From a checkpoint of a small contrastive image-text model.
Model: 20.4M parameters, 64-pixel images, encoder arch pvt, encoder norm layernorm, encoder patch size [4, 4], encoder depths [4, 7, 4], encoder widths [80, 160, 320], text encoder width 256, text encoder layers 8, text encoder norm layernorm, text encoder activation quick_gelu, text encoder moe top_k, text encoder num experts 16.
Training: adamw at rate 0.00075, 6600 steps.
Data: trained on rendered rooms with furniture, 145000 training examples, 11.7 epochs.
Rows from block 3 of the text encoder of a small contrastive image-text model, named by matrix and row number. Rows with one number within an expert belong to one neuron, the router's apart. Each number is 500 + 25 x the weight over its row's rms, rounded and kept within 0 to 999. All counts start at 0. Numbers have three digits each.
After each expert's rows are labels from the 100 texts, of 14848, where the router gives the expert most weight on average: "tokens" is the input token at the peak. Only what is clearly more common there than usual is listed. The data: rendered rooms with furniture. In brackets: how many of the 100.
# router: router (text_encoder.blocks.3.mlp.router.weight, 16x256), inputs 172-255
# up: expert up (text_encoder.blocks.3.mlp.up, 16x256x256), inputs 172-255
# down: expert down (text_encoder.blocks.3.mlp.down, 16x256x256, transposed), outputs 172-255

# expert 3
router.3:482491455492487491513517506509521470514542500487467495525526511499484482521527536454533482479499498466465471490456502499497495526535445524464512497464521513486501517521539528487486509478508498465443485504506519486481530558492488472495505459508498495453
up.0:500500500500500500500500472445500500500500500500472500500500500500500500500526500549500500500500500500588552500500500500500447500541542529500540464500449500500500539539475469454500500500563550500538500500500500500500500500559500545500537475500529465500
down.0:500500530500500464500500468500500500459441500500440500500534500500500500500500547500540563471500500500500531500500500500500500500538547555500466463500500500500500500538500500500500500458535500466500500533500500500460500470500500500451500500500500535500
up.1:500456500532500500500500500500500535500447500500500500500500547529500500526454500500527500546461500500566500500536466500442500432500500500500535500455500469544500500500500462500531500500445500547500500500500500500500537465500457500500500536500500500500
down.1:531500540500500500428500500500500500500429500500500500500466500500500540500500445442561500500500500500500500500500500500500500500459500500500500500500500534546453500500530500572500500500543458557463459471500500500500500500500500546500500527500461500558
up.2:500500500500500500500500500552500500500500500500500542500500500442468500500500500542500548500500500500466500500500500500464500500500500500500500542500463500445500467418500500469500500500534537500459500500500536500500431500500500447500452500500531500500
down.2:500500528500500500500500500500500540500500500500446500500500500453500500574500500500544535500500500500560500448462500500548456500500500500500500500500461576500537500500500500460532500442500450500500535500500500500500533500545500500500500500500500500500
tokens: "pink" (94)

# expert 12
router.12:528516517469492542526484521514523522461475501473500518508513492489489523509484521530497517503467532494490513550540500537468503446499541525512454500514497526446494499508523468471435493516481529557497532542482479542490502489475488467514480526498474491485
up.0:500551500500500442552545500500500500557453466500551545500500500500500500500500500500500556574500500500500500500500500500500500500500500500538465500500534500539500545453500500500549500500464557500462500500536500500500466500500500500562500500500463500500
down.0:500500500500500459500500500549500500535461500500500500500500428500552500448500500543500500500462500448500500500500542500500500500500500500500500500500500450500500579500500500500462500500500500456464449500560500500500500548500500500500500500500500500500
up.1:500553500500500500500526454459552500500500500460500467500500500452500466500500550500531500500470541500500530500500500500479500500500500451500537459535500553543500522500500500434500500500523500553500500500500432470537500500500452500469500500500500500461
down.1:500544500500500500500500464500500535500500459500500500480473500469471500500530528500554500500500527500500534500500500500500500500500534454500524500500500587528468500500500500476500500500500500465500500534500500500500500500500449500461500526500500500500
up.2:521549500500517521500500470475500529445500521465500500500500463444473500500462544500532481538472529527500500462500500535500464500500530456517525500525467564500471536524500455500500500500500500500459522500500448500500500522500466473464500500500474500476
down.2:480521500500467537500500457522500523500468500500500526500522500449475483500500534500533500500478500468500534477542500500500500500500533463500500500534523553500500526500472477479500523500465500500500500557500468463500521500500500500500544500482500500500
tokens: "yellow" (100)

# expert 4
router.4:506496488523456498462522529459486489451515484484506455520491566485534520519467474479511499488532444529527463458484479516494513485506512562495458528466490486498493524484486492507497492450482495513513506468513488526512505541534471517506548469479503507522
up.0:472500500500500500441500548500500500530468500568456500500456500500500442500500500500500563500574500500500500500500500500463500500500500500556567500500543500500500500453453441439457500445500500500500541500530500500500500500500500500500460500500500500500
down.0:459500500574540500500532453529500500500500500500500500447529544500500500500444500464500553535500500500500453500500500500530500467500453500458500459500500500540500569500500500500500500500500500500500462500500530450531500459538500530533500500500500500500
up.1:469500500500500547500456500547444500500500500597500500500500500500500500500500500555466536500442500500500530500500463500500500500559500453500500500500500500500542500500537500469500451500467530500500500500500538500500500463425500500500460500500500567500
down.1:500551500500500500500500452538500468500531473500531461500500527500500500500500500500500530542500526500500500500500500444500500500430470500500500500471471500500500470500500500500500561500461440500500500500500562500500447548500500500500533500500500500500
up.2:500500500500500500461447500500460500500543500500500558467500500500552500500500500458500534460452500538500500500500539458500500500500500461500500461459500553500544438500530500500500500544500500500500500500500500500500500500500429432500467500500500542500
down.2:460500500500500500500454500500500500500500500462500500500536500458531500538460500500500500500500500468500500500451500555500500500500451500500500467500500559535500500551500437500500500500500500500500500500500550500459500500500500473500500500500500500463
tokens: "brown" (100)

# expert 10
router.10:504481504503469484520506496505518462536479505510498475515527470520516424519492534466495490499516537475478504515496499454481501502526517465505496486497516486491487461533558502507499515471504492510505485496492533525461485491489503494507518462517528512490
up.0:531500500563500554500500500500500500500500500500500435500548500500500500500459500500500443500500460500500500500500500467500532452500457500500536469500500459500500564500454500544500500500500500552534469574500500500500465500500544500500500500500500500500
down.0:500500442500500446500500500500500500500500500500462452500545500565500461461500445500500457500466500500500500500500500500500500500500500500500500534459500458500500500541500540500500500500587500500500430500575500500541500500453500533500500500550459535500
up.1:500462500500538536500500500500500547468500500500500500500500500500537500500500553500500500455542500500500500566500500500500500549500500500500500576500546548500500500500451500500500500457500500500500500532500547542500528500536469463500469500464500554500
down.1:500500500500542445537500500500500500500500571500469446500500450536527450500567500458529500500447500500500500500455500500500471500500535500500500562500536500500500557500500534500529500500500500500466464438544457546558469500529500567500500439500500500500
up.2:500459500500539562445454500500500500500500442500500542500532500500458500500500500537500500500500500500462500537500500500500500430451447500451500500500448500500500533500500500534500500500500500500543467544500500534500500500500548500453500460500543500500
down.2:500500500468500500573500552500500500500500500500545543531500500500500466500500465500500568500500500500500453500500500500500500500500500500544500500500500500500467500500534500500500500500500500538500500417539500500469500500500500559456500462500444500442
tokens: "teal" (52); "green" (11); "dog" (10); "," (7)

# expert 0
router.0:528452525487481474485515524494523543497505513493548502510514521495459514477519575491514490487485516484460513548527486483528509477494461515530499503492504495514516471508519489467485544456506488529508511498516493447537510536509500493464518419490509541483
up.0:500500500500500500500474500458500500500500500469500500500500457500500500500500538466500500500500450500500500500500500500500500500500500472500500500471500500459500500543547500477500534500500500537500572527500451500547545500465428533477536460500500535500
down.0:500452470529500500500500500500500500460500500451528500473500500468464500500471591500500559500500451530500500500500500500526500500500459480500500472500500500500500500468500500480467500456500527500500541500500466521529500478500500500500500500469500527500
up.1:500460500500500500500461563500500500500500500464549500537546545500544556500500500500474500533500500500453500500500500553500455470539500461500534500500500500500500500534565500500500500500532500500529500500550500500500500452539500500528500500500500500500
down.1:526439500500500539469500500535500500476459467500500500500500452437464500500500560500500500500500500545500500500533474528500526500470446500500500471500500500500500500500531458500500500500424500500543500500528500535538500500500438500465500500500537500500
up.2:457500500448500500500500500500455500500500500500500500500542539454500500500500463421500500500500500500534500500500500500546500500500500467500500500531500500500535536500500553500443500534500534545500465500500500446500500500500500548550500557500500454547
down.2:455500500500500500500456500500444500536500500500560500500500440500500500535500500500500443500500558456500500542500500454500500500558500453500458500500541500500500440500457500531500500500500457567543534500536500500500500500500465500500500452500500500500
tokens: "pink" (100)

# expert 7
router.7:558536510516527479522528500491488497492485501531501536489508559538503501461482545519488516521493519488532508519542493490563500515445516500501483496490519495505477482530496505518436528521527476500467482466487506537557472491471483516470494465548513488441
up.0:500539500500500500533539500547500500500500500500500500500557558500459475500500500500463500500500500500500535500458451500500500500460500500500500549448500500500500500534500500534464539470500500500534430500500500468533500500500449500500500500500538409500
down.0:500500500500500500500500542445500500500500500500500500459500531500500500500500500500444500500569456500500500500537500500500541500500500500500539500500500500500500500500500500500500500468544500500500500550500500500500500500500500500500533500500500500530
up.1:500500500500500500500500530500500462500500500462500500500500500500500500586500500500445500528500500500500500500500531441500500500500500500500500500500425500561463453500571500500500453500500543457463549500527500500500500500461500543500500500538535500500
down.1:538500500500533528500469464500470535500500471500471500473500500500500500572500500541454500539500558500500500447461500475466500500500553529500500500500500500500461473500500500526560500500500455500500553500526500458542500534500467500532500471500500500500
up.2:541466533500500531500431442500500500467473553500500500500463500500500500500576500500500500500455500500500500500500500500500575500500500564500537535500500531450535536551500429449530500500500500500550500540500500500500500500464500500452500500500541500500
down.2:444500500500500500500457500451500500530550537534500500469500471457500500561500500500500540500500500500500500500500453500542500448500500546500500555500500500500500500466500500500500454544500500538500445500548547532500500468500542500500462500500500500458
tokens: "purple" (100)

# expert 13
router.13:497522496555521493472501489517514549451504481497495504479521464508490528542513506491487546490453526539479510496470437532467509525506574459523546499551492524501496499494538436445501513549460502504540520481498475480466522462537525449445538483524481481490
up.0:500500500500500500500500500500500500563463455500500500500500500500456500500500500459543500500459500500500500458546500500535500500462500458500500500500557500546500500538587443465500452567533500500500500456500448500500500551500500500500500500532500500500
down.0:500466450500500500500500500433500500500500500500500500500500500500500500500500500468500452532500500500500500500500546567448500454500500500500500500500500500500442457500458500447500550500500468500559500500500442500500500500500500500564500500500500500500
up.1:500549513500500500500500450500463557462520500500500500500500500446452525536500475481500529550500500540500479466500500546500500500537544500500527500500500528562512513541500470464532500567500500525500500500470467500520500500547500500483531500537500465486
down.1:527525500520466522500500500500500528500528500500449500500500436446532500529500473500500475476473500500531500475453500500500500558500522500479541500525500532523451466500500500500532500479500478483500546518500533500529500500500500500500461472500544470462
up.2:500500452461500500476500500500444500500500500500421500500500500500450500500500500500500500500500500500500500443500500552500500500500500500500500607558500500500500500444500500500500500500500500500500500500543500500500500500500500500500500500500500500461
down.2:500500500500500500467500500500500500500500500500500500528500519536500500500500500500500500523500500500500500500448500500500556556500500500443500500500500500462420470500500500500500500500474500500500543500467455500455500448524500500464466500500500500500
tokens: "yellow" (100)

# expert 9
router.9:484544535491520489488473483505500550553496508474517484493502510502504522515536467482490498486531467527464544490487466536519517512502499475504537497528501535479502550467478510528508509491521521501468487514506542496515497471520550537526520493552470513519
up.0:500453500500452500500500500500500500500544500500500500500500500500500500557555500500459500542500500500500458500500500543544465500500500500500500500429500500500439500500500500500450500500500500500500500500500500500500500500500500500500500500500500500500
down.0:535500562500500500500450582500550558500500500500500500500500500500500500542442500500500462500500500500500500500500500500500462500500433458500500500423500500500500500540500500500551500554500500500500500541500500500500500567500500550500500500500500500500
up.1:500456531500500500500531474548528500500500500500500500500525500500533474529500468500500500500500500500500534500500584457438500462500500500500500500500528533526500467460542533437500500500500451528500500500452500500500500538477500500542500532468500500500
down.1:534449468500500500548500500500500500527500500500500500468500500500500500500500500500500500500500547500500500500530551453455500500557500500561500500500500500535500500500500500500500500500442500500500534500464537545470500500500500462500473500465500500531
up.2:532500500531500500500500563500500468467500500542500536500500500468500500500500500500500500500500500530547500543457500500546500500500500500500500542500500464547429500500500500500552500500532468500500500460500468500463500500468500500442542500500456532500
down.2:467500500500500500500500500566454500500500500500500500500500500500450556500500500548500539500500449500500500443430535500500500500559500500500500500500500500571434500500564500500500458500424586500500464500459500562500500500500500500500500500500500500500
tokens: "blue" (100)